Weights of a small image embedding model: batches of 64.
Rows from block 12 of a small image embedding model, named by matrix and row number. Rows with one number within an expert belong to one neuron, the router's apart. Each number is 128 + 32 x the weight over its row's rms, rounded and kept within 0 to 255. All counts start at 0. After the name is the row's rms in percent of the matrix's.
Before each expert's rows are labels from the 100 images, of 14976, where the router gives the expert most weight on average: "responds to" is what is common among them. Only what is clearly more common there than usual is listed. The data: streak pictures of flow and ridge fields. In brackets: how many of the 100.
# router: router (model.blocks.12.mlp.router.weight, 8x192, trained with AdamW), inputs 0-95
# gate: expert gate (model.blocks.12.mlp.gate, 8x192x192), inputs 0-95
# up: expert up (model.blocks.12.mlp.up, 8x192x192), inputs 0-95
# down: expert down (model.blocks.12.mlp.down, 8x192x192, transposed), outputs 0-95

# expert 4
responds to: parallel (57); waves (43)
router.4 097 [122 148 110  78 145 110  77 119 148 131 157  88 126 138 130 108  71  87 124  99 179 129 140 147 167 125 165 141 142 113 107  97 111  82 107 128 144 117 115 158 178 151 135  79 181 117  84 131 157 163 124 151 218 151 149 126 186 166  66  92 102  99 156 121 142 151 131 119 172 147 138 179 112  49 136  85 137 156 146 137 138  94 118  91  78 101 120 102 138 118 127 126 111 166 149 134]
gate.54 117 [128 128 128 255 128 167 128 128 172  92 128 214 156 137 128 128 128 128 104 128 129 128 128 128 128 129 128  67 145 128 128 194 192 123 173 128 181 108  89 128 142 128 128 128 128 103 128 149 128 128 128 132  94 128 128 128 128 131 172 128 128 128 128 128 128 197 128 128 128 128 128 128 128  97 110 100 128 128 128 128 128 227 128 128  74 128 128 128 128 128 179 128 128 105 104 168]
up.54 106 [139 128 128 131 134 128 103 128 128 102 128 128 255 128 128 128 128 128 128 128 128 128 129 128 128 153 141  87 128 128 192 128 128 128 128 128 128 128 128 128 222 128 128  51 128 128 128   0 255 128 128 128 128 128 130 143 115 128 194 128 129 128 128 128 128 150 128 131 128 128 177 128 134 128 128 124 128 128 110 152 128 128 170 128 128 128 128 103 128 128 128 169 128 105  96 154]
down.54 101 [135 128  69 128 108 128 128 128 128 128 128  89 128 128 189 128 128 114 130 128  65 128 164 128 153 204 128 125 173 128 128 128 128 128 145 128  71  92 128 128 116  82 177 117 125 116 164 128 128 128 128 128 146 128 128 128 128 128 140 128 111 128 125 128 151 185  76 128 152 128 128  92 128 128 128 246  55 128 128 128 128 128 128 128 125 128  72 168 128 128 128 119   0 178 179 128]
gate.68 122 [105 128 128 128 100  75 210 128 128 128 114 128 128  83 195 211 128 128 128 111 128 128 103   0 159 128 128 100 128 128 130 128 159 223 117 128 128 128 156 143 141  89 184 128 128 151 128 156 233  44  94 128 128 138 128 128 128 128 128 128 128 128 128 128 128 135 128 128 128 128 148 128 128 128 137 128 128 128 151  34 128 128 128 128 128 128 139 128 128 130 220 128 173 128  68 128]
up.68 100 [135 128 128 128 128 177 128 128 128 128 128 128 128 128  91  62 128 128 165 128 128 128 147 224 128 128 128 128 128 128 128 128  60  86 128 128 128 128 128 128 128 182 128 128 128 128 128 128  48 165 128 128 128   0 128 128 128 169 114 128 128  91 128 128 128 128 128 128 128 128  40 128 152 117 112 184 128 128 128 232 128 128 110 128 128 128 128 128 128 128  16 128 128 128 242 128]
down.68 098 [ 27 128 128 128 128 106 128 128 128 128  56  14 128 187 128  47 128 128 128 114 143 128 159  69 128 128 156 128 128 128 128 128 128 128 128 128 128 128 128 128 128 251 128 128 128 181 128 128 128 128 128 184  57 128 128 129 130 128 128 128 147 128 128 128 128 128 128 128 128 128 128 128 131 128 128 128 128 128 128 128 113 128  93 128 128 115 128 128 128 128 128 128 128 128 128 160]
gate.72 281 [118 159 128 120  71 129 204 163  87 142 165 147 128  75 130  82 149 151 130 118 116 109 118 212 159 128 128 111 151 161 129 116 128 126 123 110  86 110 131 119 115  96 129 161 150 116 156 151 206 139  96 143 158 128 164 108  97 114 248 134 129  59 150 170 136 120 150  69 110  88 114 117 153 152  84 219 123 110  98 131 126 165 136 188 132 148 117 155 129  77 150 186 156 128 119 122]
up.72 292 [120 133 138  73 128 179 152 145  55 148  76 128 130 136 144  79 126 101 116 100 143 126 127 109  97 119 131 103 110  56 129 181 135 139 192 129 127 167 110 151 134 181  69 128 103 160 172 132 121 128  95 152 162 113 126 121 114 129 140 130 121 106 133 134  63 111 159 136 134 128 122 154 154 128 137 132 132 113 148 121 141  60 140 110 165 103 147 119 127 157 118 142 128 122  93 142]
down.72 253 [126 152 133 130 150 122 155 172 103 145  81 125 116 156 121 173 120 122 130  96 128 128 132 158 149 112 108 140 116  62 100 170  98  66 128 134 145 141 177 128  73 105  86 143 120 113 114  97 142 100 154 151 110 103 126  60 131 101 156  95 107 101  85  76 215 142 112  17 131 141 149 185 151 147  99 157 140 112 145 125 104 152 126 122 193 155 133 153 124 129 158  70 102 105 114 112]
gate.74 237 [135 159 118 130  13 127 133 196 104 132  83 129 115 189 135 126 126 128 127 134 130 128 134 121 124 173 125 136 116  74 150 151 112  94 136 129 148 125 114 151  98  84 161  45 126 124 150 130 161 139 210 127 130 116 134 157 121 136  36 128  13 147 166 128 128 151 135 158 150 180 154 110 125 131 134 209 171 109 168 126 122 191 128 127  81 159 129  54  90 126 126 182 140 113  94 115]
up.74 216 [128 160 105 130  87 133 186 165 134 161  87 134  85 174 132 122 141 127 164  97 127 126 156 128 141 141 122 129  94 132 128 127  88 125 140 123 131 106 118 181  40  96 140  58 128 125 157 160 114 133 155 133 136 128 148 186 151 148  36 114 136 125 192 125 128 144 107 164 147 168 130 118 124 140 109 162 183 138 167 107 135 207 133 120  57 127 132  73 162 121 133 131 185 140 122 101]
down.74 191 [152 165 128 124 119 122  74 116 128 126 168 131 132 130 152  77 122 108 119 139 173  41 113  85 128 121 132 103 136 150 128 128 146 195 129 121 127 119 126 117 149 127 125 116 127 210 144 130 128 198  67 130 132 164 130 206 128 108 150 151 116 140 141 167 128  86 122 147 177 126 129 154 127 140  72  69 132 128 117 121 132  95 102 130 160 154 152 168 184 159   0 174 119 195 151  96]
gate.79 229 [128 207 169 148 137 141 131 153 180  96 121 145 162 169 164 124 128 165  89 129 109 147 125 178  83 178 168 176  88  89 124  71 142 190 107 110 130 165 140 136 132  86  95 161  91 128 137 150 173 182 135 189 172 119 128 174 109 121 192 198 108 161 145 162  93 119 129 152 148 126 105  87 139 146 151 149 146 157  92 117 153 168 133 203 133  84  87 180  57 191 128 136 164 108 134 162]
up.79 205 [121 123 121  15 133 132 141 169  83 157  74 131 126 117 132 126  90 122 135 144 138 125 120 148 145 131 144  95 127 100 138 100  90 116 125 155 133  86 194 151 162 165  90  65 145 113 132 126  38  82 107  63  75  82 160 132  93  85 147 115 154 137 222 127 151 100 126 104 161 144 106 128 131  43 141 133 127  96 153  72 129 112 128 163 123 109 171 147 153 103 105 131 165 129 137 155]
down.79 256 [153  82 109 224 135 113 158 122  57 126  71 112 130 171  64  64 106 100  99 111 128  83 142 153 165 120 138 122 164 187  95 139 117 145 135 133  92 139 153 145  88 124 117  98 146 116 150 141 126 183 116  73 125 153 142 104 133 121 145 143 124  75 153 131 144 161 126  79  78 111 115 169  96 133 162  98 116 132  88 175 172 201 132 125  99 186 193 149 138  21 125 150   2 124 155 120]

# expert 1
responds to: source (50); loop (50)
router.1 105 [159 127 120  92  98 116 134 154 174 160 108 112 148  59 100 151 117 128 127  98 145 108 150 131 131 157 151 130 156 150  92  99 123  80 126 151  94  58 145 155 156 121 181 166 178 123 109 156 139 136 112 144 137 140 147 136  95 150 118 101 122 148 130 133 125 191 141 136 158 159 174 180  98  63 168 124 165 135  92 154 103 103 130 102 157 124 118 123 101  79 118 156 128  93 164 121]
gate.6 063 [ 84 124  86 125  78 112 126 132 125 116 126 204 128 127 127 129 244 122 127 131 134 132  80 195 122 133 128 128 128 130  93 129 129 124 132  34 128 131 128 131 133 110 126 209 131  67 158 158 220 123 126 127 135 124 130  53 127 125 123  44 127 133 128 125 124  29 129 123 134 128  93 128 127 135 128 138 135  79 129 127 127 135 131 125 150 126 128 144 138 128 101 116 135 138 132  20]
up.6 062 [172  89  88  97 200 120 134 120  67  45 182 128 123 143 126 255 127 101 156 128 154 132 121 133 129  72 127 126 120 134 134 133  44 117 247 125 129 126 217 166 131 127 124 148 135 164 215 127 121 125 129  93 117 124 129 129 127 180 132 115 127 124 104  76  75 103 114 131 132 128 149 147 141  51 128 136 132  92 124  89 128 101 133 132 136 131 140 141 191 133 153  89 128 203 132 133]
down.6 077 [111 131 121 123 172 129 130 130 129 134 137 120 128 150 124 132 134 125 141 174 112 122 140 135 136 138 126 134 128 141 140  96 119 143 128 133 137 189 157  75 127 133 127 130 122 163 129 134 128 125  92  26  94 183 124 134 171  90 129 132  84 128 139 155  93 129  95 122 240 128 130 128 128 107 146 129 125 131 136 124  66  91 128 178 128 147 124  94 132  61 124 126 123 152 120 129]
gate.7 171 [130 125  72 127 119 117  63 108 170 123 119 143 125 125 194 118 188 101  68 119  94 125  87  90 122 215 182 120 109 192  74 106  94 122 126 200 119 133 158 159 112  94 129  89 137 126  30  69 183 115 129 116  99  84 135 136  68 133  77 127 128 150 144 106 119 136 166 154 143 144 127 147 152 116 132 178 133  95 173 119 117 129 176  68 124 141 130 129 128 167  97 135 123 187 147 112]
up.7 184 [ 92  16 189 126 116 115 120 153 125 152 111 104  78 107   8 113  94 140 146 207 137 155 216 117 125  81  94 122 123 128 129 201 148 178 178 102 107 144 122  97 127 129 119  60 134 139 167 128 152 102 130 153 153 184 114 110 129 126 109 156 128 123 136 126 100 151  97 128 154  75 126 116  50 158 108 167 167 107 137 164  63 110 124 165 185 154 142 119 172 165 132 116  76 123 182 134]
down.7 163 [104  98 128 142  77  95  96 131 128 153 152  59 143  97 160 126 171 142 129 122 136 126 127 163 128 128 128 177  78 126 112 120 128  84  90  68 124 129 123 134  57 171 135 105 156 120 125 171 125 104 133 102 105  90 145 143 127 139 120 134 127 128 127 129 150 130 133  41 131 128 201 167 166 129  63 125  92 146 100  83 157  86 118 137 106 108 124 108 128 126  90 135 132 127 142 144]
gate.9 113 [131 127 151 121 125 107 218  59  97 101 121 125 127 127 113 128 165 129 127 134 162 128 157 178 128 160 128 188  40 135 128 110 166 126 129 119  85 124 155 154 134  70 191 227 113  53  78 124 140 126 133 130  67 159 156 129  52  55 136 129 143  73 134 117 128 105 128  90 168 115 135 122 114 127 149 125 159 143 133 107 165 125 128 122 162 125 130 166 103 129 101 148 148 204 142 128]
up.9 120 [130 133  98 127 140  64 124 121 138 177 121 136 119 142 131 126  59 123 152 122 144 147 118 110 130 109  66 126 109 140 125 209   0 125 178 134 139 169 128 128 132 125  93  54 141 128 108 132 140 128 128  97 128 134 101 158 149 172 146 127 109 122 146 131 113 124 134 153 128 130 128 128 149 106 121 173  74 107 128 129 102 148 128 182  44 205 124 110 205 193 164 158  61  89 123 137]
down.9 128 [125 161 131  93 128 185 145 135 128  53 141   3 155 167 108  89 108 102 118 145 140 145 134 118  86  97 128 167 179 121 133 172 119 129 122 128 128 127 119 138 128 130  62  82 110 138 129 132 172 146  95 129 179 127 101 131 132 122 143 172 160 132 109 131 144  96 210 128 131 144 153 156 130 126 132 130 112  74 120 128 124 128 128 139 118 121 127 113 127 176 141 127 170  49 129 118]
gate.10 097 [170  91  73 117  79 128 149 118 108 129 154 119  97 211 136 117 142 144 112  71 124 130 128 128 126 128 128 122 128 129 142 237 142 104 128 153  87 128 167 128  26 127 124 128  84 186 162 128 126 126  85 144  94 137 131 129 129 120 104 141 216 127  52 128 149 128 106 122 112 151 158 129 132  74 111 129 126 168 144 115 141  92 132 134 119 172 154 130 189 128 224 129 117 150 116 154]
up.10 089 [120 104 107 147 121 130 129 198 194 147 148 120 173  92  97 135  94 137 128 155 106 111  84 133 128  62 128  91 146 217  94 129 127 196 127 128 193 134 134 161 124 114 128  67 141 127 131 141 128 109 123  86 127 144 128 180 137 140 167 140  48 165 153 132 155 129  80 116  84 145 128 123 122 121  53  98 108 146 110  89 118 127 141  92  64 124 113 156  97 141 150 124 127 106 185 169]
down.10 086 [139 116 168 110 182 137 176  75 131 130 142 121 180 128 126 128 114 134   0 128 112  93  89 128  77 134 129 140 170 128 161 136 132  35 170 129 118 162 139 127 125  96 143 121 141  94 128 125  93 164 111 132 129 138 171  86 129  87 132 129 112 124  93  57 122 209 199 134 162 109 150 148 129 180 128 196 124 184 138 143 148 115 126 157 172 128 141 137 129 124  93 127  67 117 142 125]
gate.11 114 [143 140 148  91 108 105 238 109 134 134 127  78 130 165 203 160  96  90 138 155 120 103 132 120 149 165 109 161  58 106 117 120 131 119  91 118 108 134 138 138 131 106  97 125 135  91 155 124 116 160 142 138 147  97  67 104 123 141 151 145  84 112 124 157  58  95 116  93 123 122  98 132 126 126 164 166 142 129 124  68  77 225 144 104 134 163 155 167 142 149 151 164 171 157 143  95]
up.11 130 [134 112 155 138 124  93 145  66  93 122 164 106 136 180 194 127 139 173 163 100 139  99 126 126  83 157 127 120 149 118 181 162  84 134 144 121 128 177 135 128 100 116 126 125 126 123 128 130 113 136 153  48 189 117 109 136  96 131 126  85 170 152 142 114  83 119 145 132  90  87 164 114 108 143  52  91  72 138 155 137 131 132 125 153  72 144 159 149 148 108 129 164  43 109  95 148]
down.11 099 [ 98 117 118 126 177 154 122 128 152 121 130 153 130 172 186 138 150 138 157 182 116 190 229 193  98  57 137 127 121 191 119 162 183 107 184 170 118 155  34 155 190 108  95  90 116 137 126 162 137 103  94  97 175  95  99 157 136 129 140 105 108 128 110 137 119  99 146 104 159  90 158 197 201 126 101 154 117 132  81 135 133 116 142 151 137  91 108 133 104 125 136 128 118 164 115  89]

# expert 2
responds to: parallel (100)
router.2 088 [ 66 132 141 131 172 106  71  88 191 169  92 106  72  97 119 139  96 140  90  83 145  97 141 130 169 135 176 151 122 164 123 122 104  54 103 108 133  56 115 143 147 145 163 110 205 139  73 112 140 148 116 125 173 142 189  92 153 144 125 110 103  97 159 162 133 157 126 110 147 162 139 149 134  98 136 122 134 112 122 116 119 117 139 117  97 124 133 116 104  91  80 111 114 105 115 105]
gate.3 009 [128 128 128 128 128 128 128 128 128 128 128 128 128 128 128 128 128 128 128 128 128 128 128 128 128 128 128 128 128 128 128 128 128 128 128 128 128 128 128 128 128 128 128 128 128 128 128 128 128 128 128 128 128 128 128 255 128 128 128 128 128 128 128 128 128 128 128 128 128 128 128 128 128 128 128 128 128 128 128 128 128 128 128 128  93 128 128 128 128 128 128 128 128 128 128 128]
up.3 012 [128 128 128 128 128 128 128 128 128 128 128 128 128 128 128 128 128 128 128 128 128 128 128 128 128 128 128 128 128 128 128 128 128 128 128 128 128 128 128 128 128 128 128 128 128 128 128 128 255 128 128 128 128 128 128   0 128 128 128 128 128 128 128 128 145 128 128 128 128 128 128 128 128 128 128 128 128 128 128 128 128 128 128 102 128 128 128 128 128 128 128 128 128 128 128 128]
down.3 012 [128 128 128 128 128 128 128 128 128 128 128 128 128 128 128 128 128 128 128 128 128 128 255 128 128 128 128 128 128 128 128 128 128 128 128 128 128 128 128  35 128 128 128 128 128 128 128 128 128 128 128 128 128 128 128 128 128 128 128 128 128 128 128 128 128 128 255 128 128 128 128 128 128   0 128 221 128 128 128 128 128 128 128 128 128 128 128 128 128 128 128 175 128 128 128 128]
gate.8 017 [128 128 128 128 128 128 128 128 128 128 128 128 128 128 128 128 128 128  60 128 128 128 128 128 128 128 128 128 128 128 128  87 128 128 128 128 128 128 128 128 128 128 128 128 128 255  49 127 129 128 128 128 128 128 128 128 128 128 128 128 128 128 128 128 128 128 128 128 128 128 128 116 128 128 128 128 128 128 128 128 128 128 128 128 128 128 128 128 128 128 127 128 128 128 128 128]
up.8 034 [128 128 125 129 132   0 125 131 143 128 128  33 128 127 127 129 136 128 128 127 108 128 128 152 128 184 128 133 128 119 128 128 160 128 120 128 128 128  83 129 136 127 128 128 127 128 127 132 161 132 127 129 128 128 129 128 128 128 127 129 127  65 223 128 127 124 128 127 128 128 128 128 255 128 128 127 128 128 129 128 166 143 171 130 126 130 127 130 128 131 135 128 136 128 128 128]
down.8 028 [128 128 128 128 128 241 128 128 128 128 128 128 128 128 128 128 128 128 128 128 128 255 128 128 128 173 128 128 128 128 128 128 128 214 128 128 128 128 128 128 128 128 128 128 128 128 128 128 128 128 128 126 128 128 128 128 128 128 127 129 128 255 128 128 128 128 175 128 128 128 128 128 128 255 128 128 128 128 128 128 128 125 128 128 128 128 128 128 128 128 128 128 128 128 128 128]
gate.12 351 [152 152 130 129 179 181 234 185 161 169 108 166 140  59  62  97 134 128 198 143 138 119 122 160  98 213 131 125 157 129 135 128 146 179 116 132 148 128  99 136 127 127 121 128 130 150 124 176 175 119 120 150 125 128 217 130 133  23 127 179 136 120 148 111 122 127 100 101 128 135 165 151 188 167 143 128 126 128 133 134 106 156 118 130 128 136 116 126 134  82 160 147  80 128  66 127]
up.12 321 [119 114 127 127  58 124  55 128 126  86 167 123 128 154 171 121 129 137  64 100 131 121 123  86 128  32 128 167  98 103 128 142 128 100  97  46 128 124 130 129 127 117 133 186 144  83 129  62 129 174 161 109 137 128   0 128 135 192 140 111 117 130 122 147 129 121 197 145 129 128  91  91  67 173 164 122 158 122 144 151 152 126 125 128 127 104 164 139 126 205 128 128 168 113 140 132]
down.12 320 [118 136 114 162 163 116 188 103  95 128 129 107 107 183 128 175 135  59 128  62   0 214  66  74  38 128 134 121 165 128 129 143 135 140  69 141 131 128 165 128  98 123 129 126  91 167 125 128 127  92  94 127 108 255  92 130 128 113 136 128 146 174 129 101   0 153 100 127 118  84 165 124 128  86  98 128 111 128 150  99 105 132 128 190  81 151  98  64 123  82 182 139 130 116 173 147]
gate.18 039 [107 128 128 202 173 128 126  63 112 125 162 141 124 150 132 128 132 128 127  51 155 151 128  93 120  16 128 238 128 110 128 140  71 208 128 128 128 128 128 128 134 128 128 128  82 129 195 118 128 128 128  52 128 128 128 128 128 131 128  55  69 114 128 177 128 128 128 147 128 128 146 128 128 128 128 163 129 109 114 128 128 116 128 128 120 111 110 128 139 135 128 131  88 208 128 128]
up.18 059 [131 110 107  97  98 128 128  97 128 128 160 128 249 123 128 128 128 128  89 128 122 134 129 128 128 128 128 128 139 128 128 128 158 128 128 128 128 128 128 128 200 128 128 128 128 128 128 128 128 128  66 147 128 128 128 128 128 128 129 255 128  47  97 121  62 123 137 124 128  95  63 128 128 132 127  99 128 128  74  92 183  24 128 128 133 141 167 128 120 128 128 128 146 128 128 128]
down.18 043 [187 128 142 128 128 128 128 128 128 121 128  95 175 175 128 128 128 128  97 128 128 128 128 128 138 139 128 128 128 128 128 128 128 136 128 128 155 128 128 176 131  39 205 128 128 117 128 124 142 135 128 128 218 128  84 111 125 128 128 128   0  88 128 159 109 128 170 128 128 128 162 128 128 129 160 144 163  76  29 128 122 255 128 128 123 128 128 128 128  44 130 128  81 126 128 128]
gate.25 249 [128 129 122 164 129 121 154 184 128 126 128 128 128  97 194 153 128 214 128 128 161 152 128 128 156 128 115 128  49 143 128 128 128 113 165  93  95 236 128 128 114 101 195 126 103 128  86 128 131 128 184 128 127 128 132 128 115 128 128 128 163 128  72 128 101 177 128 117 187 129 177 149 115 125 205 168 128 128 129 128 168 128  99 128 125 128 128  94  74  99 128 155 128 133 159 122]
up.25 239 [128 128 136  48  78 128  80  41  99 132 116 128 128 155  68  82 128  15 143 135 128 128 127 128 123 128 172 127 180 113 158 148 128 144 105 188 128  41 128 128 153 143 128 128 151 128 171 128  64 128 118 120 125 128 109 147 129 136 128 128  86 128 148 138 128  59 128 132  38 128  65 114 144 130  87  92 121 128 118 128  99 143 144 150 130 128  85 128 196 144 160 120 125 127 124 128]
down.25 193 [144 128 121 123 136 129 124 165 109 128 128 129 164 245 201 128  90 128 128 150 127 129 135 128 255 142 129 138  81 124 101 140 128 128 186 128 139 126 133 128 128 176 128 126 128  68 128 117 163 117 113 128 128  87  89  62 128  29 168 128 129 135 125 150 128 128  99 128 128 128 132 146 103 169 128 203  64 128 124 128 192 126 128 115 140 128 127 128  45 128 127 182 181 176 128 137]